From a checkpoint of a small sound classifier: 37.1 epochs.
Rows from expert 0 of block 9, named by matrix and row number. Rows with one number belong to one neuron. Each number is 128 + 32 x the weight over the matrix's rms, rounded and kept within 0 to 255. All counts start at 0. Numbers have three digits each.
# up: expert up (model.blocks.9.mlp.up, 8x192x384), inputs 0-95
# down: expert down (model.blocks.9.mlp.down, 8x384x192, transposed), outputs 0-95
up.68:191078078141082152142084137103139122158163150170147139135051103148116152144158137111109139123125156146181184141104132164092121121136117120133122126178123129102145151112148119140118106090150133103124129126092122163102088149093141072090170058161101147118078153137125073127142121163108155144
down.68:136120060145121059122116089192063125085127128145096105102137133111083108180095114162116139173151101146143110085090122164066114129116180163171120134102161107123142081133118159135177178162117175136154147177187126102157133142180115104128073149103103151131132130179159154108136075180057129158
up.69:142119098131108157120084139112116125082138116183147158099089147097187121137216158140107135175135116057164147115102076154105097172108116189124084153129109170132183146109131142111089055121173106102129122104107082090127105112180110107120167105107142166138103140124171090124132080173131113102
down.69:093107117194097121113159103156139126156109119107092144107119123093119124161106148181059119186140137167124132147107104156091131141115139168118141140148170075101131094140132158114161139054170159093137151100180122124151098163154102074159133165125141106135127155159114141113124086153096124050
up.70:154185143123162129095114141154115101151108119079143111108106141096110143161116151133118114121078134156093184144123129192101197135119118144137124158105168148141111166100092121103149117179138130131114174123210088084152160121079149116153145108152086179193074109089152085155150141089186101187
down.70:190128108154150119155111126099120152152119146096119111094164147087145131128067091123103160084086073133137132120108098174195157157148087163134111135106114172153136088151159134137144136110112145145103148133110102145136080143172075134136103080122122159137143135107106110117130087115115145142
up.71:126154128140140150129143191117102131174110145076115079118149131106119144197119130117134121108091097204064172114126100219061163136091081137133129149117190181129143168117089127126168122213157088092127134133233046103167165149082118172115196115139091171189073119105179053146153134123193103187
down.71:177103101184120139191135115105167129095092163060137093094182146111177111131109090157063141061107093154117126095133105089176144151179052178097114142109125118154126137176162131178150129083105134153115111117108115124140078133163083130140069098105121118127149164050078140126101137108081105102
up.72:081103105189125104139120090118132156114139139191145087158104173105132128089075135116123187096146132067107113129179129082152019105108152167061133132118173153093156155100129152145108144119140117034142126148130110178149109180108145114146158124125106100133149144123189124114130137151123148199
down.72:197125084107135089100088126147115136112128110195113129153168173147118094115129153142186188099066108113128129131112140145102119109092151179146111121133084104131175142155133124071149147149095093150122107118179136106077211089178110120074165161133067151141101099140152118115129125137132108181
up.73:163147127097137183147146162152127104192115129117150090133130159195124124140144182113135092157087145132102093154121144186070142137123071121155126182088149115188117135105159163105162100158112137118156106146128121128129134117096167089154164086139056115123191115085086114195136123098143147117
down.73:085155146134122162129125072139120138139072122158122124139193163033120109142136107114080089136168165120142140131173080142137197184138069104078149142120107186142071181178077085179143137117136136121097131159095164101160130094199130160116064093177112100150132125157110139108104088152139134119
up.74:138114128160103139119104133023133156146113220197131118125150133129123093103152180136131137117145102129183158123109122155110064183125131135104114072160085144209169115124228129124144073183111113157109126135065138141118033122146082096095164124166174158040140118130158167137083071163122213064
down.74:111112087139130137051169103125127149131107092171090158102129134098091166130126163138188114149223151103159117115133169147177096114176195130087149124122213097107129078097122135140112152232153084087184122109173148150149155175109160097136101167137125078103165079169104131105094111162094115110
up.75:106090076124032088120136096148109167098118184127132129144113115140152144202137141121152110153124084126125141149224125058150120132127116123030157109140126079092139112145047159199106117105143084095139112105176118190131076188135173098120170094146111118145205091121117144131159175158060093151
down.75:170110085092125098129087118095076125134171173232118137125113131121062123141114186116186202123118122144105160186118071110031146090116121120149100102129107127110160145141127074018072161135084141161110100124152119130086194084166178072062134148125092154114090086169142092160152151096115146142
up.76:116123182106159160121139122150126150157155100117160131103145119109215139151140214149160071168142140053054168148130147129126151162073122174139102145087153110127142140090102143142115113167111129168127086130081132090150089132109161132130129139126099067159119077122121171133028094136126071096
down.76:091142176136134153095155072146119133114070154198135153200110209092132117128115127103086168123088149142081136170159096150054162187124141149118111152110111140150166103134088139122079137130112142121128105157166138118141171131139118138143179149166121117136105131145138091161149079124105177094
up.77:175190121063168128128169128136131054168087111073077107124127110133078137173093180144088071200096123066103121157073164115170199135067131117128092157115168087149095118123068188104153141129156095187139122074167107142116115103111138121072151111170127156219181118142099131167070143093134075089
down.77:173152121145141135149189159084091169131078162079123139123075118086136136094126154061098186069112166195126133140145166082111147152193134141106121148123140180109174092074131074140078120117121142129127068123107101132154158161116164136134130139147134133108103159131111073136099141076149125135
up.78:119100123164171162154125102134164155152160155159169125122115138070118150114139136142125150104121129078163090152173140081201062129086126172102105105102133117113144168083149174141093091165149139089149143147161106127134086113112125087146093120106144134129132127198112149121131107103153138194
down.78:137128104116132113115130158100183126119144084168078122117169210121140135133146131134198138114086125135137142102115127157178083079112154122132113076139129082148175114140118180164191092133107062110141117157161195098122213081145124144082172143095059132133108128124155165070133074132168119167
up.79:144100131165145133145118110127182210100167137146139136108079118124113162143115142111136160123166137116128142121199127074157081113117132140130119127123132135095126202092145146122099127091182112095166093123159112162158076144161129097136114075158139087161160151167152122067143141120128145144
down.79:157122082142148117096109094146086113106146149138106117124148144104098084185125113147137203095099086131138156134119114159117127095063131155138086133164103106151162114166181154081150184114124148143131145117191130127089137083149132080122110130111090176129107121097170119078155126159114115167
up.80:150185119194169140157092122136164119132103134128174067157065113065083102061048084140110155050094118117084010160075146122117108192088114123125137087110118169156057179110145145133108137129107167108109173100217099133149086167120084110145120130099110198123178179067156117102161157105089164155
down.80:114085140107113153129108205120121082129207066102123113095173145185170111068086109168140138098081179114175136132127170153227091115074149149208126107118096117126135137121160146188195131125170117080140122132147166132121133108127093117083093144153130202162158140072112139071163069104113130165
up.81:089168139100146158126139167176114142174086139072107075085132123129126114180114193135118124120066144176072180131125127230049208100166061133157145185097185149156111167124126139129153143182119109130109206135211088058161180185068188145149180128141091150181112102063149069133170131088156108201
down.81:175102093204157146192108098087137126093132172100136113064175144089176113139097089136070141079110082183135116091148083110176173167127000158114092137093135143149131133205169141162154114086104114131085127159095143090129068132176095118143088066105094132119130155071074136105097100103074124102
up.82:113098093077129179129112188165113105163132150141105123127159129180192102154146151118156146157109147139100161117140129222049148163161061198154141155132204149155145202114168109127152083164135093110126099180108096098139116127107170107152122089149085078162144096081112108132133124120112125152
down.82:089144151199166119152145084118156100110067147181155156126207104082108131158113116150054114154171143135150099104129098099186151148170060151087111141129128141167094137171110123167159127097106107151099150175152146075150075156180178136091102098158110112130134125140094161096068107154108113099